config.yaml
model: "CTC audio transcriber"
gain_aug_db: 10
decay_fraction: 0.2
Rows from block 5 of a small CTC audio transcriber, named by matrix and row number. Rows with one number belong to one neuron. Each number is 500 + 50 x the weight over its row's rms, rounded and kept within 0 to 999. All counts start at 0. Numbers have three digits each. After the name is the row's rms in percent of the matrix's.
After each neuron's rows are labels from the 100 clips, of 14976, where the neuron reaches its largest size: "lies over" is the class under the peak. Only what is clearly more common there than usual is listed. The data: short made-up English sentences, spoken by a formant synthesiser in many voices. In brackets: how many of the 100.
# gate: second MLP gate (model.blocks.5.mlp.gate.weight, 768x256), inputs 0-127
# fc1: second MLP up (model.blocks.5.mlp.fc1.weight, 768x256), inputs 0-127
# fc2: second MLP down (model.blocks.5.mlp.fc2.weight, 256x768, transposed), outputs 0-127

gate.589 108:446408474516541538393483550541444458606560506478454510547447404454529521525482582532469486513400418430515495579510519457482545412480529378469468456444532536435519552460501520527491489571533488419459462520365505451474534594496387508410544490529497510550515499485506630494473481440490459495518494476486493511539433484593489545529478562487568517640496532486590512458518450568469485419490
fc1.589 087:505449479488522495486499506527494489534611462524403514523407428462462424584524568554463651503519466448526422581407445490498499432484512475507512484501545491414499547531487502535507558596552510457446420558450607476621517589537488532472534483531528561491502490516565543457439540525516553441507480513432500452499538529475623583550531594470450499489549561434551526475568449560430493474579
fc2.589 091:549527561518428536508503466536517484476472457497534438576459390473444494510479519514457436504418497423502417520468480512383503567496525416526547517501631477504525556500446451557434489555516533517504561545380472533515524508473488484439534516531408560538460459504515594461449496418471499505517509471555519451550453429490566505564470459484484417546460516522416451530483552479482526434498
lies over: /eɪ/ (87)

gate.340 102:442410520457474486494460501554496497561434522482507490514645436457485551492442421608497459611548521417464595566587523501448524468500520389557506477448519604456478449411474452472606475483515490502473516526524425548469471555537504533505500580530488572493539529472489536546502419496444432485539516387530563568549469446437574475476464479546502430528443513474516425474516546523517485484476
fc1.340 111:491468429559588536498503467615500520591420540504484485537588433460579494490539473521543488509437521526493585575466474442482555515469465409501543496430531617466529456465528460610517525503367517469496482568484451525467467522454560607563511577522484529503470583563489437452515411489495452550474474553523531503482441428544489522550597507530487508451509482527525400545376489448574492508568
fc2.340 109:481486523484439519504513521533407470516524499537433449500519526451544432523521564583501481455497417588530535522472470500471584525566508482511526530538397512411557448562558443575497538476429456467563497540484444502466440619480580535524469494521513438508497560532472520515495460405549441524459484618603503533373459568477420475456539474526440544489530504428513471551508454472464463582517
lies over: /z/ (41); /ð/ (25)

gate.54 089:490505476539459461456503430587483492441452491464457551594518460476487518392506493551487490461376444482504546590448535465431470430508442455500542477502463615433577560469496486515563434542584512462455442569569480512462428526530497532454539484538440468481546509528496568529393432431544422498404485421458526454585418439472479480526424489434545459530454511529523452544461531465563496416492
fc1.54 085:444519573589531357497520438441523522462477557532531414529481521535474491433488436543528468462449531450555506532433466400586476498500525539441497438545457540510451453592495481419413449513587522473564476480460502460588401430491405498467469474534550489498416399556435481605502468519480470507545506392478538398519543507526457615558441435537512444439451496516488503493475527499474465426483
fc2.54 086:523515477466538495433516484414555522528589505384506566525495417536414530528401503467477477535510616470472520489427517489467540468457557504520434554423462476495496484416505478496532519512587399403573534507471508486548567495474493541463541484532527484520504626491449454449531449564548573511595559512558484576552454483471541472528491559502552528544478537532460578576456428438496587458463
lies over: /z/ (57); /l/ (34)

gate.275 100:572519513486479561483492492538557412565530433474435450549497525593510479559556553526434436463582414466509580424561554482508477493402428442434573507454526513408457544406499564486524502500521552452496495425537529488478496525547475508519560515498519566466532548390527479438494482527565547532502534526525443606532489469443467434460512467428465556523578606447542529563529533560502552467504
fc1.275 113:392441551590616505485476452485489460541477553506532495485433503457412498444471416533559417457544525602514399523468535554550504448529575444472520552535529506549506469508429452467503439475389563467596493550450467481496509532433534505441410534582463406481545393552424589530574486459468431537525535453500586454497478515541436573507398471568529475551445451503432448484502498459452522401491
fc2.275 110:445534564480518471527511400436414557493473518435466492466544487521451552482522560640502515502602477514517516489520463554533496469481476503573468478565458486488560424599521530545549488501450546491548477433490549448429459418554531435445489489469507519552498416482430475560524548479493455579542521440448558491495503507587589539457513582490608497471515442494471474493486581560414527493540
lies over: /eɪ/ (97)

gate.80 128:487542468502512545365407509494459505582495525402535519473531461502520553405490495486500468562489442498581460546537523515483557483505521419440488431380461542494429453396518533526522450468542431523431492482491469476426531528468449430447593446510452572580410519480472522459520465390554499582512494469521394491554425460501504460515542577490638500558504494441578404496410483550476500489479
fc1.80 081:465557533455520391512526669460471468446511489533562568559578455573530489503363527480545508387452480540502441537466509441441513604511467588519591536525479539477548450583493462428492480496562486545661417506514506476535438383526566512475540504449531394499565522498542501474500463444471606523470478491520498429427471548487461487454559485521490482499450456545475518483475495577449487481478
fc2.80 080:469603521512537468472542491323542515518540431404446507418419498553532440525497453417421483506511531486467506473570419289602533411504471534477529509526534501567472448570498539402575511403508478456568493439481530568571485438498491493470472458539558543487521478433469541537545489582536462489577467564527516498447494471536521565494502541492406520452613560436507570465505463518442517534513
lies over: silence (96)

gate.743 098:578501541524529515504441550564488433613594455483458500508536423553552529496487591447546553573517407428501513481567495515483557528455534490583492522459489653503438513451539509523516524565520439587445457510467467437437582481492503476538574480402516578513480543553507537513480472537635580525432378425410481511529539502478489449464557549504505545494551541520590484615521496502511453494507
fc1.743 104:501590446523545519497456542483463373512467483448485451525535526597567405491444542382527580511447424438455571471550490534475511480533588529499408597445548569597467475512543569526480521498526429499435539532479520475484487481575544512511539485422638550497442597591546547496526538531537514469495414496449535599501514490424544425473510563467455527483561492476567532479602469468576525567468
fc2.743 102:578508517510501513494425565473479437481503464563545474427523465561464431385495402412507473483550435431460453505495492524471384590495502556538453509506587521505529479524436562511514514481546457581509536448584528517464558558487522490490530467431477512468471516567498424449464595526410483481460488540452505513528466543415539418413429489550451460440543550475365453426473424464423461543498
lies over: /eɪ/ (93)

gate.671 104:377507544534495535474463558577535501596491571459494543432512476525550594412398524488519511487482475475517428556493455608479589496433495476512576440468491633457525493459418535522538424476488490480539456572511469489526460522509557537458614556544390437638543449549521529555542466423530507496535489466577517521460465465505523504493480539608544437546462475512569489551488486549449519508505
fc1.671 104:563530491501437572522420462514435486440481565490493506478555455445468441504481612549508558616506481479478504522518509565446528507533496471643391465523470499429502510522533547542574493519458504665466499503515503542373487498496477479611463475406445559499553473444470510448484488503495569520477527458390476481473528549518512408452508452509422571466503437563472433526528546468473420591494
fc2.671 104:529511540537428491450509518573433514473516596475495387456502517473484416470569550498561522507540537527553472528484541442502536534548513502539523468551536488468465526583526466547559458636412474603422508512500457485490518469443542454551554486505414505436535532440419480425432425537502488636480523518488457515463548438529431447442567353552564490565581414506505304489485472461389447498506
lies over: /z/ (100)

gate.47 098:504532529525460531471439508540560462533546585472508517513438429500542527505472495539480476432476411516610488482475531512483512516531407539442491478453507570489436550528456490530524432422542548440486499545463458525526587512543560512455558602603525531565557524548477523456572451501504523510516496482496527598520478506471419454479501500551518449500441502538566513551441453546412439494414
fc1.47 105:441551511487547537476487479445487459522508486510513462619538477469444501410518531615472421360445473530533499576460640453571480433473518453345518563497492468539467446563546490495551500414510507492476471466566451426501518519490545509497509531502464440512499496501427536460509546469528459533485549587565484531484509539569375524414523465424547584507497498439546468478360468509459544492480
fc2.47 105:498514537467529429574591491497502559472500375511549454482475470443530432551501428491492410418574538521429502456450532462596562498484491482455457481516389510506542446581547438399516610396537524501550507551393503492542542406422501589451474549473548441504488505512575519539511434601546430422530557541493503580388422489556501548544479478520534496428482491542503503437440480454483551479507
lies over: /z/ (78)

gate.608 100:518525411497475603427489504491489426484446515478573451524556480438611474555466573480449474554499460476492479474568470529455497470492440425374538486380484520522434574405565592519458484560451490496491487449450494565432497543471511522503553484490527554512491558423533501390516414469515475479532470555571442562492480406546506422526541523428508524515612420433564483465526530577511429461479
fc1.608 083:475385514503552517471449563550544492541564439523460436471491432375528494546544499538436467486468512584513462457513539545524474467431383426540635455532580453515462586455508460529455555575482508484460485615497451504518567507388553514447553484524521447488529561472537538461454497491494421479563447502469500540481478573550484514448549501541470462528568439431547506472481524518488391469373
fc2.608 088:496497510498499600502518465482406561466521417587486515482560433549442510516444502451455532487516415421490466480496481604384481451458536527574446431480510524525543456398560470530392509530503506592508502526518473622424491513465615519521533515480540522593416455448528517523484483520535384517576504531481554430578485543532470485578503618548563611487552505402422505496542462522549491533514
lies over: /eɪ/ (100)

gate.647 099:501477475499442394500549488543548509531501519556533522458438446541533503568404525529500494527532525536555528489534489391531509508529530495413555518498446495452471494517520443448490421516554457588511496543444431520513503445527490569444516562544460425446598504498480449504467435461421516549489459486507551519512554566423518530498533512582485436568575477459573481516528484551419419397509
fc1.647 103:490515548494532450541547506416623447505487447489454482452517505482516485454478550578536399437472466565369439499612491456484480474513574502487489491576526487521443452575452428474537405468519526481613525455468460518504517434499503437514480358416473459517452384474481514498469530529457408516440529519444524574457544619467479421416439524532467549608476468516477489518459462437424510529480
fc2.647 109:479510441461549509492595442493510536541611441475498543504462530516473525478488541498455522450602513518572479470525545446595403459492547534448496443545487489421468502505577526393450466534557531520504465540519499418528458502473463527518487508391466347490525457537456497491530538449471448473550454551459502480538541605493444425500463514465572533632546566436476569518480578520404465470448
lies over: /eɪ/ (54); /ɔ/ (31)

gate.478 111:505503460555502480421426524516458475482499542412507477558493424497584595446502564536459493550496406512546491474484602478494596501538512425473497439414406497479465520486487499556537475464532480510452473488495457517391503523480477443447556516477494560510498459441505541340543445472549472651519482477502477443497411514529515438498534559527609483593509508485598404464450489542505520482492
fc1.478 053:543468551477507548488461534489470466489508499495523421530476503453556487500474460585598541481615446475500455494466599479551570524455488447530532496540500442501482545546444543505541468457531572515560507428511590418524431394454508476478502548565447530408514457405519524486478497534531501591475517541456478500501463568573527535612537431524579578513485422537451442534469560506525489595500
fc2.478 062:501435563573493467510477463420519548309409538456394403481502438449415549518462497537489503470505593495534438435489420522536470416446432539493592454472512599499459417563454496482509509471508463478545540468467513586514419541482488464448480506488557458499450504594453594437494561492425452434586531436545492510439553407478462490446507486537430385473449520517441435494551477393428516458548
lies over: silence (99)

gate.17 095:508523520541512517473555536475419419544500525412489518517437534436478494488485422502592422520478482555501393586497538471543447502564516507464584506461426436468510521485479507501613502494501464462496483492482472520470482422461519408481477421556378434484486546473478561467514513449556461493416501487432437481496483562503523535441485498536513501514474524521471429493413487482593451497496
fc1.17 097:495516462476474539492484464545484502469483573546460563562449527495507407491549543512484574440425467542431551597513497487436473511520590455441442457562436410450511575504526542506497511516566466429438420567417487425408462532498415470517528508498488522422531612468528558472514518494547508537470535470434463448557489525509511494562383483502576547591584535499555570490518532483524507532474
fc2.17 100:498502582479552525435508526589475470576519502546464464380568564474558484426511467524555444527553530479490523503555448447537440533514502560494569488557571502503522603467487485471473503531411479549547496500458532444447491402452467492528451480557395403528504508417501454543511458514527572544519521522492442462400455454651393528474405483529547469493489512530491517498407548581379367525568
lies over: silence (82)

gate.326 111:567604563594572497430535450507439436591590522504546516524442562513495507553559452458594574503505516501564533524480562458496488521390448494521503543475524501463424486430554484506431456504515516515466486501508379454497556401512490485482540551530433495508489498476558555498516417466456471471470495570446334483515495375457443462537465456420538507565461536526597497576369492558457494422494
fc1.326 117:483368446515590438508532438448427474479411548495511394496479483421577446471476503516426498399480534463398455598445523510543510456453594478563438485553541494475557541605467470556537500586410616471507482565538448495492399481523483498462440556516533452482525466466530564510466560521426453501530536419516549481528533532601549592511417552502556478518501467564502509392466492486568517517478
fc2.326 118:438465449589546482573458447430437534422472587468528524502448469479547462479525543577495559388534572508480466566512540528474457448573593512525506495503489511421451465633517465510591478437454544463477501508446466404480412472526511491487484578487564486497555457459479577547513474479492468545546484474491555380429441464495410513602445470504627450554460506521485453454572442478538524398463
lies over: /eɪ/ (100)

gate.388 136:503543465520539549334417547481441512518506570398579508484536440518459557365447560516476455564485436474577511544502583501460579478491470429449512487362394528482471474409532548536514429491510459466476450472454470444440542494465468430465534462483455545557441486483417524440538429366498479610485497501508415506549421461505470439515542536516554522584487440479591454519455442535491502465469
fc1.388 067:547481489529494587482533322483566465501511421494380476489463563425538506519542523499452481509558499427460565452512550469440438416480487458545442426513477466473441588519509564571464545534602495528460540523505526534508493666459433518514484463526505596564433458460485494478498513559572498495456483523464470454542469528494502525497437467441454460475577614499525521456489483444699562423504
fc2.388 062:437384451467491504441452437619547448509464522504529445583506540445573504489405596444516503498464656406461468529485505588504518458489566512527465530494518500422495584519484539613544472505527484455433510560423501468489586569544541530504515492507515484476517574504484437452492523505511614508545434484432528544494506391394504512537540579455533546514596471442538576597538480619561505465541
lies over: silence (99)

gate.437 104:517487435515518529502466477430455433483481463405506600490473437517399623419495505450522438598455502522519446453457565473532522507473528506446490568457455490531459371439429515466527421490521483493562543415495489531517513448515465526482536469435563398490474523483420553544506501420544485482431445432419456565504440531450497501431548512555533536612395445494497462563528449472613547435486
fc1.437 110:489475494557594520528566570482507426539518440452464577462508525550467552471418525475494410538550530501531484506383598577478484543487479571545459549476505498491486460501482524477574466468501515435568511457513496589575543453536545476445539491446585454581441497451473535537542498503488400492410445497432526559449433506451494477386530542536517539495443480521497485468545422492498521566532
fc2.437 106:499528609511503458664560484447534475493493564437458517549579523557400524521509481615543480576570506519466452417496522477594485515465503466467485534522388504533487465483481506503505572478548572434508477468502499576504564467519518544529483534545601536519476535532532456526441561580488486443446526531536547528561431572520588525449566490544482509545512413492469448502544413470611545476511
lies over: silence (100)